config.toml
model = "autoregressive pixel model"
dataset = "scattered letters and digits in many colours"
train_examples = 195000
image_size = 16
horizontal_flip = false
levels_per_channel = 8
vocab_size = 513
arch = "transformer_decoder"
width = 320
layers = 6
norm = "rmsnorm"
norm_position = "pre"
activation = "gelu"
mlp_ratio = 4
head_dim = 48
fused_qkv = true
bias = "all"
qk_norm = true
parallel_block = false
dropout = 0.1
inner_norm = false
positions = "rope"
tie_embeddings = true
init = "small_normal"
residual_init = "none"
optimizer = "muon"
muon_scale = "match_rms_adamw"
lr = 0.0037
momentum = 0.98
nesterov = false
orthogonalizer = "newton_schulz_5"
adamw_lr_other_params = 0.0018
cautious_weight_decay = true
steps = 21600
batch_size = 96
epochs = 10.6
lr_schedule = "step"
warmup_steps = 2160
weight_decay = 0.02
adamw_weight_decay_other_params = 0
Rows from block 3 of a small autoregressive pixel model, named by matrix and row number. Rows with one number belong to one neuron. Each number is 200 + 40 x the weight over its row's rms, rounded and kept within 0 to 999. All counts start at 0.
After each neuron's rows are labels from the 100 images, of 14976, where the neuron reaches its highest value: "top examples" is what is common among them. Only what is clearly more common there than usual is listed. The data: scattered letters and digits in many colours.
# fc1: MLP up (model.blocks.3.mlp.fc1.weight, 1280x320), inputs 0-106
# fc2: MLP down (model.blocks.3.mlp.fc2.weight, 320x1280, transposed), outputs 0-106

fc1.642,233,180,276,120,233,200,251,159,218,231,171,228,239,163,218,160,192,281,154,202,118,216,181,183,131,218,197,207,157,146,222,162,244,225,193,236,205,199,192,119,193,195,147,135,225,185,126,147,251,161,278,158,203,206,180,147,190,150,169,147,180,121,189,160,256,137,205,181,160,181,216,261,235,287,271,201,140,203,181,239,136,309,146,272,230,141,185,105,231,165,126,198,177,208,212,235,166,231,201,221,244,166,160,156,179,218,187
fc2.642,238,214,174,150,197,191,183,93,249,169,164,159,163,207,150,239,182,214,191,162,256,166,249,166,245,163,163,248,244,170,170,217,161,167,203,157,216,127,268,170,175,215,175,154,199,203,225,251,228,185,210,170,237,210,205,191,157,219,108,190,184,192,189,148,175,263,187,185,245,178,259,248,134,226,209,231,201,224,274,258,266,215,196,212,214,235,224,142,212,193,259,245,206,187,283,177,226,213,189,195,186,142,172,236,235,118,193
top examples: the character C; largest: C

fc1.672,217,174,283,193,179,126,194,154,247,190,215,221,215,164,214,240,173,213,162,189,155,161,143,195,240,160,223,151,202,224,183,173,197,237,134,217,213,264,217,225,214,213,180,191,182,186,194,155,216,153,197,197,184,234,285,195,184,163,225,221,192,259,179,136,191,194,172,191,163,202,147,185,243,219,217,148,183,211,146,210,205,188,174,250,158,172,190,268,190,147,91,187,182,257,229,169,222,175,82,209,197,202,153,215,128,243,211
fc2.672,256,155,202,176,131,273,253,195,220,139,213,202,218,198,170,188,195,124,270,193,163,202,217,198,115,229,162,286,161,195,260,262,226,208,253,218,140,197,222,182,193,218,266,103,229,183,229,257,236,163,113,144,239,97,194,277,228,182,256,231,148,250,230,232,223,146,159,226,178,164,196,171,222,163,146,289,180,234,215,175,183,168,200,177,132,206,167,186,280,201,184,202,229,183,201,188,279,213,183,188,154,244,162,170,261,222,183
top examples: green; purple; brown

fc1.571,267,250,221,232,216,192,190,221,199,144,244,204,213,198,192,158,111,200,223,205,209,229,182,162,223,193,161,179,233,242,199,219,280,182,209,245,182,234,278,253,138,170,250,220,228,191,222,189,184,280,229,203,144,137,303,208,301,196,230,119,192,209,222,225,182,290,195,202,253,243,171,253,201,216,152,219,241,200,221,225,222,201,209,233,185,180,258,199,248,177,223,155,103,191,223,168,299,174,237,199,145,230,208,176,222,270,206
fc2.571,176,178,220,151,207,199,146,145,166,252,172,282,201,216,185,136,326,211,160,270,209,197,213,156,234,184,294,222,178,203,226,126,189,123,203,237,181,191,202,137,149,115,204,284,185,189,191,250,214,195,148,141,237,224,194,151,217,107,126,203,258,217,205,159,248,176,247,192,192,168,156,182,188,166,200,209,229,180,231,223,191,248,204,152,130,271,177,251,171,180,174,188,231,138,161,271,161,201,134,189,217,202,159,192,227,192,163
top examples: the character O

fc1.179,230,138,223,278,202,216,223,188,204,187,96,272,249,271,206,212,153,162,135,201,143,178,176,262,138,233,254,218,230,259,229,204,211,165,226,204,218,233,265,136,192,168,198,230,245,279,190,202,178,204,216,199,206,165,234,275,216,194,166,153,228,186,158,182,169,120,182,201,252,255,191,213,205,188,193,174,218,272,190,245,169,236,246,215,175,275,137,172,124,106,182,171,193,246,195,130,260,197,170,211,192,223,242,217,179,219,198
fc2.179,215,215,238,163,233,205,173,205,225,191,256,166,234,211,158,181,190,189,203,200,208,229,279,205,159,208,143,252,275,167,197,201,197,192,228,185,181,194,228,238,140,260,202,270,178,174,119,272,213,180,222,298,194,159,126,168,254,152,231,232,135,174,303,232,284,174,202,200,189,232,163,225,224,160,142,200,160,185,181,199,254,231,226,216,226,139,250,127,182,198,168,207,237,211,207,184,256,204,183,152,192,182,200,235,197,201,215
top examples: the character O; the character Q

fc1.269,239,229,231,152,206,136,139,159,194,162,220,190,198,163,139,205,146,154,158,191,267,178,267,177,191,210,201,180,184,191,183,214,197,215,226,137,236,196,203,194,175,204,211,193,271,200,135,201,170,166,214,203,220,118,240,227,242,166,218,216,237,263,131,150,233,91,256,151,257,184,255,217,176,123,216,194,207,172,199,134,192,177,235,178,252,170,252,199,173,176,180,230,118,213,240,172,201,204,181,259,217,175,222,214,330,173,209
fc2.269,212,268,209,202,171,224,208,192,150,197,191,158,165,163,215,154,167,200,195,173,216,194,180,204,161,194,128,202,88,177,215,163,203,255,193,154,159,240,221,267,244,253,199,162,111,205,208,152,174,145,174,167,95,259,197,140,182,247,166,154,170,221,205,251,145,208,151,222,186,179,193,178,139,231,178,154,182,174,267,194,201,239,246,225,118,154,192,205,166,260,216,257,189,173,196,270,198,70,250,210,230,259,173,185,199,235,250
top examples: green; yellow

fc1.125,176,187,187,192,182,225,153,191,263,162,135,209,171,231,172,192,167,184,195,185,141,256,279,219,162,172,163,198,132,194,209,207,130,216,276,215,206,284,171,198,186,185,283,196,147,134,190,252,212,189,151,207,187,197,223,143,178,213,249,201,228,154,186,253,284,182,159,195,191,187,254,236,195,262,325,233,181,274,183,185,235,252,189,267,264,201,171,177,246,180,243,143,158,246,282,219,229,204,166,184,163,169,209,230,122,223,196
fc2.125,221,176,257,235,229,156,268,188,219,238,139,222,243,188,263,189,211,234,204,207,151,185,172,162,236,164,248,191,194,245,222,216,119,146,231,212,131,233,206,225,161,224,220,169,191,244,230,239,172,197,234,188,191,176,175,188,229,235,190,166,217,274,181,216,236,192,244,198,119,218,183,196,161,248,217,243,183,161,268,244,230,202,209,202,267,198,275,180,214,191,246,228,239,159,210,98,110,179,180,269,194,258,137,206,215,186,213
top examples: the character O; largest: O

fc1.238,165,215,164,146,201,173,169,230,221,226,257,264,229,203,238,210,233,187,246,195,187,202,247,187,238,177,224,206,169,234,139,202,209,267,187,200,144,157,286,234,212,188,222,207,176,155,165,186,130,237,290,188,148,128,234,255,201,206,167,244,205,193,160,187,213,189,157,192,200,159,164,182,301,159,171,214,180,190,173,236,153,162,180,175,206,244,168,154,158,229,261,154,234,257,212,227,199,186,138,201,270,83,212,193,245,217,206
fc2.238,196,251,182,192,173,281,180,171,183,309,157,241,99,241,130,238,149,151,201,270,198,159,137,279,165,261,196,159,203,136,162,151,250,183,150,267,152,264,241,263,176,247,149,187,287,227,172,229,194,204,267,327,188,235,246,209,176,145,289,204,230,213,260,228,241,216,195,166,207,251,217,206,219,216,243,192,201,168,181,203,179,235,181,153,218,185,229,201,255,204,242,237,268,175,186,115,281,224,162,222,226,210,212,132,244,185,177
top examples: the character F

fc1.331,231,112,128,219,260,231,248,225,242,193,169,176,235,195,229,183,264,207,161,184,193,241,226,217,185,207,155,248,242,209,158,199,265,179,189,158,212,237,220,160,167,146,188,153,197,180,188,212,213,246,194,203,174,254,146,134,242,204,273,228,254,250,178,199,215,180,290,137,245,157,178,210,174,279,194,145,166,209,206,189,233,235,214,224,172,215,138,189,251,117,181,152,200,113,232,261,166,264,150,175,191,234,148,230,211,220,187
fc2.331,158,189,246,237,140,168,160,163,149,257,224,214,251,156,140,155,145,148,136,242,217,242,160,220,143,151,244,167,195,205,192,213,173,215,140,210,137,125,194,167,171,217,226,237,145,261,275,231,231,193,261,136,224,219,267,255,181,165,125,238,261,166,203,172,286,218,160,182,133,233,143,215,190,158,215,216,294,143,158,189,187,94,164,262,225,284,201,242,228,190,237,232,160,222,149,199,192,162,183,170,187,203,279,178,159,198,98
top examples: the character N; largest: N; the character M; largest: M

fc1.746,149,211,243,182,292,222,218,226,203,201,208,172,205,241,163,183,228,244,129,214,198,206,154,140,192,131,169,277,270,215,242,181,253,176,228,214,218,254,260,225,194,211,176,152,237,264,171,246,140,204,198,103,215,121,240,151,201,139,148,205,189,207,237,94,194,262,155,155,264,267,201,191,227,129,236,187,300,201,159,210,224,209,229,252,224,224,204,244,170,237,245,199,262,170,272,222,160,227,275,182,157,236,267,206,172,226,195
fc2.746,136,156,81,230,174,250,192,193,238,207,264,202,188,225,213,170,246,262,160,209,207,163,273,243,223,260,229,207,164,262,209,172,267,178,204,249,226,177,155,186,241,196,209,153,152,187,234,156,143,220,157,194,212,258,170,109,162,210,215,180,254,160,140,282,246,127,197,195,161,206,224,92,178,219,160,195,165,251,160,195,213,149,228,226,223,205,133,181,170,160,178,160,185,237,158,174,228,106,189,209,202,178,88,108,202,179,175
top examples: the character N

fc1.563,255,257,153,373,199,173,178,166,187,106,163,202,212,198,178,220,178,214,164,201,154,205,148,205,248,208,173,289,146,206,196,242,239,288,193,175,167,162,240,194,179,182,193,180,182,235,168,202,136,194,166,166,164,191,185,226,169,169,112,187,175,123,162,248,108,141,207,179,158,247,191,215,241,195,229,223,245,270,174,172,213,258,200,191,208,205,184,197,130,161,234,208,272,201,233,183,165,150,149,159,188,233,203,179,166,236,198
fc2.563,134,185,240,254,151,235,262,187,223,226,222,231,204,169,198,212,242,186,147,277,195,193,198,196,197,184,187,191,144,279,206,216,235,184,201,340,125,280,254,208,191,216,178,280,219,282,203,281,192,158,261,170,226,241,221,180,318,145,208,163,233,200,139,206,176,220,211,211,240,286,187,203,192,208,240,186,208,205,253,195,201,187,213,148,151,206,259,192,221,188,188,254,224,243,242,191,188,225,142,201,256,167,247,208,207,205,173
top examples: the character O; the character Q; largest: O

fc1.351,233,236,238,124,171,183,246,171,218,226,230,156,165,205,156,225,227,149,191,223,282,267,201,223,187,168,132,212,185,215,209,166,230,198,202,206,284,142,240,185,210,230,206,170,218,170,182,191,188,244,206,202,229,91,148,287,239,107,209,255,232,158,181,109,208,213,230,222,267,130,169,243,253,189,269,229,203,232,269,266,201,212,196,171,184,256,241,131,181,175,287,179,211,225,157,223,158,148,225,190,227,235,188,214,209,184,217
fc2.351,160,165,227,192,204,242,172,272,166,161,165,272,149,238,188,166,164,177,169,205,196,232,295,162,229,211,209,196,236,162,207,235,201,176,219,273,162,143,250,195,129,186,208,236,174,235,162,207,234,142,236,253,236,230,159,217,185,183,180,175,323,161,217,196,262,194,168,180,169,211,206,226,141,230,170,221,189,215,221,285,241,176,204,178,207,162,175,212,242,210,240,226,137,160,199,163,170,191,136,192,155,170,205,239,234,121,208
top examples: the character F

fc1.111,221,207,148,250,159,220,161,210,260,279,149,213,168,231,318,164,199,195,194,203,215,169,182,191,200,181,202,163,156,202,116,174,237,215,195,185,142,166,321,262,200,166,230,225,163,163,153,241,193,243,217,219,197,194,197,138,186,182,198,218,223,174,235,228,188,201,230,203,252,185,256,232,191,144,169,203,136,269,254,219,240,199,241,214,203,168,246,232,209,182,231,119,166,209,263,244,220,266,220,240,188,193,171,172,228,225,218
fc2.111,230,224,292,175,171,164,199,253,194,224,264,237,208,263,225,175,194,228,149,202,135,230,204,211,225,219,148,147,292,142,184,211,234,165,192,243,166,167,179,185,179,142,196,207,188,194,129,189,146,218,217,274,164,259,194,152,239,187,254,244,129,199,241,170,167,157,124,171,236,211,253,205,237,264,170,200,246,152,176,242,214,259,199,250,148,216,215,208,209,167,240,116,263,210,261,231,170,268,161,214,234,230,253,195,197,276,226
top examples: the character C

fc1.195,251,250,230,194,207,178,183,168,235,213,254,130,148,266,211,237,157,204,223,225,194,109,161,265,162,139,202,208,200,202,213,256,140,272,193,176,128,204,227,229,212,166,164,156,179,242,222,165,218,232,172,198,169,142,221,232,196,236,178,259,175,246,232,202,242,190,173,173,185,218,241,226,263,132,185,184,178,252,178,98,222,212,242,194,205,273,191,168,119,167,146,198,177,181,174,235,144,222,200,167,282,292,209,202,186,132,207
fc2.195,195,142,197,147,201,216,247,200,126,200,198,208,175,213,163,135,173,189,260,258,157,147,165,186,219,166,221,187,174,147,175,241,231,175,260,189,167,172,223,115,221,213,239,231,187,194,206,209,149,178,213,226,177,161,152,194,142,215,196,159,161,196,227,120,201,208,279,226,285,175,249,203,181,178,228,211,177,210,231,202,246,211,161,134,123,161,204,217,224,240,226,239,243,226,183,214,227,235,236,146,173,141,196,221,69,241,220
top examples: the character F; largest: F

fc1.369,222,234,126,150,237,209,172,190,190,181,169,284,196,255,203,169,141,209,203,241,252,187,228,172,140,202,259,161,204,183,215,158,201,218,194,189,178,151,205,181,178,241,177,150,164,181,215,235,162,256,162,139,172,179,190,205,235,212,253,186,197,151,184,253,236,113,176,186,169,184,227,218,143,253,282,228,257,228,188,274,109,190,169,244,222,212,226,223,262,176,139,126,90,230,238,181,233,234,141,209,138,162,290,221,148,191,183
fc2.369,240,146,270,229,227,230,226,153,178,226,181,183,178,198,144,196,135,195,210,165,256,188,223,188,178,258,165,208,259,262,156,217,136,202,189,132,140,195,281,181,168,165,157,170,123,212,166,237,202,182,214,197,151,172,176,174,252,217,237,213,130,197,242,159,227,287,200,193,215,173,229,227,230,253,144,180,217,194,231,143,331,189,242,305,135,221,152,197,197,199,211,205,246,151,205,179,92,190,255,246,228,185,133,260,214,192,204
top examples: the character O; blue; purple; the character Q

fc1.219,229,131,235,203,272,218,202,186,205,258,169,210,175,184,179,231,220,148,125,251,170,193,191,209,232,194,254,225,223,175,151,175,152,260,194,260,199,157,301,312,197,200,122,135,186,198,291,169,236,234,202,242,228,155,154,263,206,127,189,160,164,240,199,196,232,220,193,146,198,177,71,117,219,202,190,233,242,127,196,144,212,255,172,191,200,150,163,237,180,237,215,212,173,185,224,163,242,207,212,238,192,209,150,136,278,251,169
fc2.219,284,221,269,197,144,212,196,128,185,224,201,135,234,245,154,132,147,237,231,171,220,270,109,198,201,194,165,170,243,194,190,195,170,162,313,158,192,223,199,149,194,214,223,184,168,251,178,187,232,122,174,307,293,234,212,248,221,187,171,203,278,142,211,227,127,163,199,110,259,172,195,208,215,243,204,99,188,209,250,199,245,234,140,190,201,202,223,244,189,196,219,238,162,119,214,201,144,100,151,242,169,219,247,145,197,204,160
top examples: orange

fc1.583,194,248,205,152,200,220,206,256,184,214,173,205,224,236,245,220,198,121,102,223,173,191,192,113,171,264,235,252,174,212,190,271,263,179,216,190,203,253,160,185,211,187,130,99,190,241,218,219,230,167,235,239,232,110,254,300,281,163,188,303,184,163,202,208,219,163,208,302,194,249,202,157,214,192,210,154,203,234,224,244,212,159,218,224,219,220,237,198,244,176,276,241,185,186,264,261,199,211,296,217,238,190,219,167,213,145,161
fc2.583,167,200,201,227,133,227,232,196,170,222,185,172,211,202,165,162,185,219,236,208,224,148,242,235,234,238,208,161,241,166,143,236,91,204,172,266,198,221,168,185,199,257,231,239,183,179,128,158,189,204,168,152,199,292,194,231,151,212,304,208,198,239,182,227,219,236,155,167,200,215,125,216,326,207,166,199,203,173,111,203,220,197,205,178,160,172,112,195,178,159,147,226,181,187,180,243,185,133,164,270,191,287,149,225,146,285,208
top examples: the character F

fc1.112,225,207,206,131,177,172,118,244,199,187,169,157,164,209,205,201,159,197,160,193,235,256,190,171,192,179,160,136,238,176,228,277,190,131,221,204,192,141,161,191,186,166,212,214,197,220,211,186,166,241,138,207,231,242,229,221,165,296,80,261,176,275,171,285,169,182,235,220,240,173,234,168,178,271,152,141,159,193,192,182,199,220,171,184,195,156,198,233,234,177,198,235,225,187,168,184,196,142,155,203,171,181,251,166,221,199,202
fc2.112,200,213,281,220,187,209,267,155,185,203,145,189,175,200,138,187,240,182,213,211,170,229,188,225,152,201,226,120,226,134,213,192,153,253,196,183,207,183,207,168,172,183,202,175,123,266,224,171,228,177,158,196,186,185,173,170,163,173,276,182,280,226,168,217,193,128,149,139,136,201,221,202,209,196,253,233,229,207,145,249,234,200,174,233,194,238,253,269,199,220,183,269,299,267,137,206,159,190,208,144,173,247,184,164,185,208,196
top examples: orange

fc1.457,151,237,140,175,181,102,224,150,140,157,190,172,212,177,207,243,202,154,209,242,154,191,231,121,231,230,239,271,155,240,123,202,126,231,232,181,151,228,213,255,248,147,168,217,183,234,183,230,192,174,188,202,165,191,215,123,187,172,198,154,186,195,145,275,286,185,202,180,207,221,253,110,243,215,245,270,237,148,175,186,185,210,182,202,200,169,189,157,167,237,194,229,227,237,188,236,145,159,206,209,213,194,233,178,274,235,182
fc2.457,251,246,232,253,157,225,103,174,255,185,161,242,212,227,119,233,156,204,212,190,202,172,243,215,211,255,188,166,182,183,154,278,175,174,188,173,167,183,244,235,163,198,181,253,233,227,143,187,198,215,229,278,208,211,211,236,200,209,173,171,195,196,220,191,234,219,110,188,201,207,183,167,221,199,179,221,215,211,135,182,191,231,257,304,183,229,205,235,185,288,247,213,149,230,255,198,205,142,221,183,244,227,257,207,266,237,146
top examples: the character C; largest: C; the character G

fc1.602,210,210,163,214,199,122,224,164,278,206,212,206,145,115,186,231,186,166,214,158,186,140,185,270,151,161,267,253,168,185,208,165,132,239,225,153,141,263,172,288,192,199,198,214,194,239,131,193,206,173,257,197,196,139,205,173,148,234,156,178,155,196,163,223,237,163,221,251,225,189,246,157,210,273,139,215,175,141,142,145,178,217,162,175,209,244,226,185,149,181,195,186,122,183,211,200,205,198,217,154,142,149,230,143,201,253,172
fc2.602,164,236,219,244,208,183,214,160,187,174,177,144,238,156,138,204,147,217,174,178,175,217,242,281,161,191,210,142,185,148,145,229,217,196,202,263,144,227,182,121,150,237,171,224,231,181,237,150,233,166,216,228,138,184,225,179,195,192,261,100,251,212,253,145,227,168,165,233,191,219,156,116,218,148,157,206,174,212,192,180,221,224,153,144,155,206,239,124,155,220,230,235,165,245,180,198,264,169,156,269,191,203,232,223,160,235,165
top examples: the character C; largest: C; the character G

fc1.336,186,172,93,230,242,179,195,171,176,220,189,152,230,230,212,221,222,129,161,191,193,179,200,197,240,188,226,200,174,287,204,204,202,262,246,234,166,247,211,227,231,197,153,163,201,126,228,258,146,171,195,237,244,218,255,218,178,206,111,168,194,191,119,226,191,164,217,216,301,229,240,218,218,214,197,186,250,167,270,157,146,174,192,243,168,170,251,139,215,197,127,230,212,292,217,265,161,218,193,130,208,232,181,183,208,191,206
fc2.336,257,219,196,239,210,179,200,201,274,212,215,242,211,201,101,200,246,184,146,226,251,181,99,226,166,174,199,242,141,213,182,240,177,118,239,255,141,124,249,209,123,220,302,242,258,198,270,181,143,246,256,272,172,219,222,232,107,207,234,193,150,140,206,247,202,235,252,200,193,212,142,230,213,239,179,198,259,200,167,248,182,216,233,221,163,195,233,273,134,259,251,225,193,200,187,184,176,190,226,209,235,193,206,266,235,190,221
top examples: the character C

fc1.322,213,238,134,172,188,167,232,165,212,149,181,103,197,211,210,204,133,159,176,211,177,215,200,227,130,164,290,169,149,184,247,209,210,288,206,147,241,280,269,204,161,187,165,158,216,96,174,177,213,194,219,150,198,177,270,279,173,180,147,222,90,225,153,218,238,117,149,209,236,243,181,112,213,197,191,206,229,225,168,185,189,162,164,184,172,224,229,242,168,235,231,153,155,195,212,215,295,195,287,193,279,237,211,152,148,221,187
fc2.322,207,264,268,197,157,156,167,194,162,189,190,211,197,194,173,210,156,219,174,169,241,262,204,208,180,291,103,172,250,187,175,239,131,135,209,236,241,259,227,213,230,206,162,249,221,203,195,169,268,157,211,234,268,241,165,165,220,192,209,191,242,192,249,121,205,268,211,205,233,229,181,228,203,220,251,223,166,219,216,150,236,179,225,224,140,156,180,194,228,214,213,230,190,223,155,221,178,232,171,147,185,190,213,222,182,172,192
top examples: the character F

fc1.206,204,236,244,212,171,127,208,285,193,161,216,163,182,203,175,230,223,193,209,163,115,248,213,177,208,184,270,244,111,215,190,232,228,207,273,269,227,174,186,193,192,224,170,221,172,179,163,165,277,169,162,137,306,190,137,147,195,164,194,205,161,228,273,219,202,171,160,221,179,254,258,153,171,195,227,184,196,255,213,186,180,177,168,185,191,163,160,180,211,197,210,177,95,175,183,195,215,218,245,175,175,208,176,156,213,232,251
fc2.206,222,144,196,297,196,217,210,210,254,174,175,116,193,166,237,185,187,185,262,194,215,280,132,252,140,225,273,190,296,213,138,185,232,203,87,209,152,187,207,143,240,196,183,269,175,256,233,221,176,226,172,185,178,194,172,188,234,168,221,176,136,212,241,273,217,239,139,258,169,186,228,262,216,223,168,197,216,287,251,168,197,273,262,176,144,125,181,167,143,242,163,201,252,237,283,168,168,180,227,210,219,238,210,237,212,154,220
top examples: the character N; the character M

fc1.543,269,152,176,127,221,251,145,155,152,128,150,179,208,154,211,127,191,201,186,188,129,181,228,221,173,251,198,208,226,214,201,162,175,258,197,252,185,187,126,194,192,175,225,168,227,213,208,227,223,194,238,100,214,179,183,223,140,250,133,162,198,139,148,212,227,134,220,129,215,251,193,218,176,205,243,248,150,253,216,240,258,233,233,182,233,179,195,107,235,199,246,139,150,201,201,215,217,207,218,181,165,219,260,147,152,142,211
fc2.543,231,286,198,231,181,245,203,202,196,199,182,131,198,190,181,173,181,255,197,242,277,207,215,245,161,253,202,244,288,148,186,212,177,166,286,141,152,149,250,173,139,247,184,209,174,268,185,264,162,202,152,248,193,192,246,184,195,154,128,214,176,292,217,214,190,179,158,239,198,171,185,227,210,211,165,253,195,249,185,254,219,196,170,220,182,214,188,220,244,276,198,209,164,224,197,248,185,180,228,209,109,96,163,220,175,154,192
top examples: the character O; largest: O; the character Q

fc1.411,281,184,163,165,190,165,262,257,240,181,265,240,208,229,115,190,176,201,207,207,222,187,205,108,185,239,190,172,182,141,199,206,269,230,253,228,159,175,236,204,223,210,156,204,167,195,164,227,137,204,176,175,274,110,209,190,245,220,209,211,201,169,165,230,173,219,278,223,201,170,246,212,140,257,237,127,234,222,180,151,194,185,146,197,176,226,284,112,246,282,124,185,211,258,246,181,239,184,207,128,164,203,189,198,270,175,162
fc2.411,140,128,114,177,140,210,202,185,189,245,152,104,186,222,258,235,182,174,129,266,184,231,172,184,155,194,166,194,167,193,229,189,175,178,240,196,190,185,96,259,195,222,190,152,284,202,252,218,175,203,197,166,215,205,146,265,188,131,227,212,228,172,212,212,167,173,229,193,163,207,201,204,182,168,219,211,268,184,211,214,105,241,221,241,196,195,218,260,168,178,207,154,190,274,213,211,271,158,196,239,253,207,206,167,166,223,233
top examples: the character O

fc1.540,236,248,237,257,121,271,185,246,167,229,189,150,207,117,163,169,187,162,215,209,199,159,176,226,221,193,202,228,217,234,175,230,210,123,194,208,149,249,244,273,193,237,274,180,251,170,197,212,137,248,139,179,273,166,251,171,201,236,195,165,250,219,202,163,193,217,264,199,283,175,238,235,250,168,137,171,136,246,141,172,222,133,196,272,209,189,224,227,191,195,179,209,202,190,173,200,171,188,250,157,219,242,176,201,191,231,105
fc2.540,180,187,144,189,192,189,226,259,239,204,176,207,214,203,229,161,206,243,105,152,181,171,256,143,189,135,151,182,207,238,179,193,166,170,217,215,180,175,186,226,181,160,154,79,214,145,202,205,246,196,279,248,106,268,241,195,229,228,234,145,145,104,151,215,203,239,146,125,235,168,136,161,197,184,246,240,217,148,155,156,233,229,202,206,203,169,111,181,194,291,175,257,224,221,152,227,250,203,140,172,274,148,196,170,180,200,202
top examples: the character N; largest: N; the character M; largest: M

fc1.601,166,184,181,247,223,204,208,226,229,257,197,252,219,186,156,201,132,237,198,191,173,215,184,188,241,194,149,185,178,137,217,193,222,230,183,158,209,229,191,230,200,240,178,198,240,171,234,110,252,226,185,201,164,208,219,194,148,185,192,167,199,255,130,213,201,135,258,133,211,201,131,223,225,153,213,248,187,229,221,114,207,164,215,213,220,220,154,241,200,154,134,208,178,214,223,203,269,201,218,203,180,136,193,158,194,210,224
fc2.601,177,151,185,211,253,190,177,201,183,135,215,250,216,241,246,220,190,172,148,198,160,226,175,177,248,205,195,177,228,147,209,165,151,190,204,155,188,215,210,177,239,155,189,219,209,191,269,189,191,195,234,226,262,263,123,206,176,191,85,225,173,136,270,241,174,219,216,148,266,187,190,160,194,141,183,184,230,228,157,158,202,220,225,214,155,234,195,150,220,279,281,198,243,177,137,188,234,180,200,253,198,224,217,239,165,150,243
top examples: the character F

fc1.163,234,173,272,167,200,177,195,183,262,195,205,227,192,170,252,119,163,152,97,181,238,278,123,183,315,212,201,199,188,194,230,197,153,247,215,153,110,221,150,196,170,145,211,217,137,221,232,215,163,168,210,235,221,180,264,218,281,228,237,268,167,161,193,160,205,193,185,128,239,231,235,250,190,197,168,146,300,263,157,158,202,167,155,219,176,183,231,197,173,277,184,220,241,236,138,249,186,182,218,199,214,244,216,188,219,214,200
fc2.163,180,212,193,200,243,141,194,155,195,196,215,235,158,234,139,200,245,125,247,219,193,196,210,228,151,195,181,148,208,169,149,179,211,336,179,244,113,266,237,222,231,174,228,202,201,198,213,254,206,179,173,187,235,210,190,205,250,157,211,240,246,227,210,186,223,215,141,139,288,182,144,227,148,170,151,243,227,229,179,171,219,207,202,187,169,220,241,255,275,178,231,182,321,258,205,160,155,197,130,188,198,180,132,206,137,150,225
top examples: purple; brown; blue

fc1.586,171,169,240,174,181,189,278,231,155,169,140,235,190,186,245,186,153,160,222,218,149,224,188,193,142,216,179,221,111,198,176,213,119,128,176,299,225,124,200,163,260,194,201,187,196,123,147,217,284,215,154,222,201,187,209,167,185,222,226,283,242,209,215,129,193,166,146,224,111,111,201,206,162,214,155,234,196,211,201,181,202,135,275,162,271,220,285,168,230,183,233,208,187,182,227,185,211,238,248,180,209,290,274,193,210,154,218
fc2.586,194,222,250,164,144,189,194,178,177,224,223,205,252,166,181,214,219,263,169,232,225,160,167,181,170,190,162,152,213,237,215,217,161,200,161,207,146,202,187,245,186,182,198,245,112,199,204,192,148,250,254,205,193,183,209,220,186,189,201,166,266,162,190,133,156,215,173,223,203,182,177,213,200,235,101,244,228,151,131,232,225,119,219,228,156,185,219,214,193,180,278,173,209,228,215,233,249,209,163,169,192,206,210,263,120,267,147
top examples: the character N; the character M; largest: N; largest: M

fc1.488,210,209,193,182,169,201,249,189,200,212,237,170,194,191,208,265,269,213,210,152,168,171,233,241,218,244,221,168,103,212,157,128,187,137,203,215,233,260,167,221,212,189,135,190,212,172,165,178,145,251,161,156,193,183,240,119,236,229,261,304,135,183,218,176,163,200,163,212,232,246,202,216,288,312,91,210,151,166,164,213,215,202,204,189,191,164,206,207,234,261,175,212,200,171,217,203,227,144,183,199,215,193,148,245,274,281,131
fc2.488,256,213,183,179,212,199,183,282,206,113,174,156,170,236,205,125,216,207,193,174,263,199,180,113,164,298,157,226,211,161,218,250,232,155,117,259,194,217,190,172,196,199,187,205,219,204,226,183,221,174,239,147,199,197,191,192,206,166,152,143,302,278,233,179,192,209,175,223,176,214,185,182,195,191,196,241,220,216,221,214,254,202,218,184,147,240,129,169,270,185,178,243,233,253,201,238,163,228,240,262,209,202,220,214,148,207,147
top examples: purple; blue; black; brown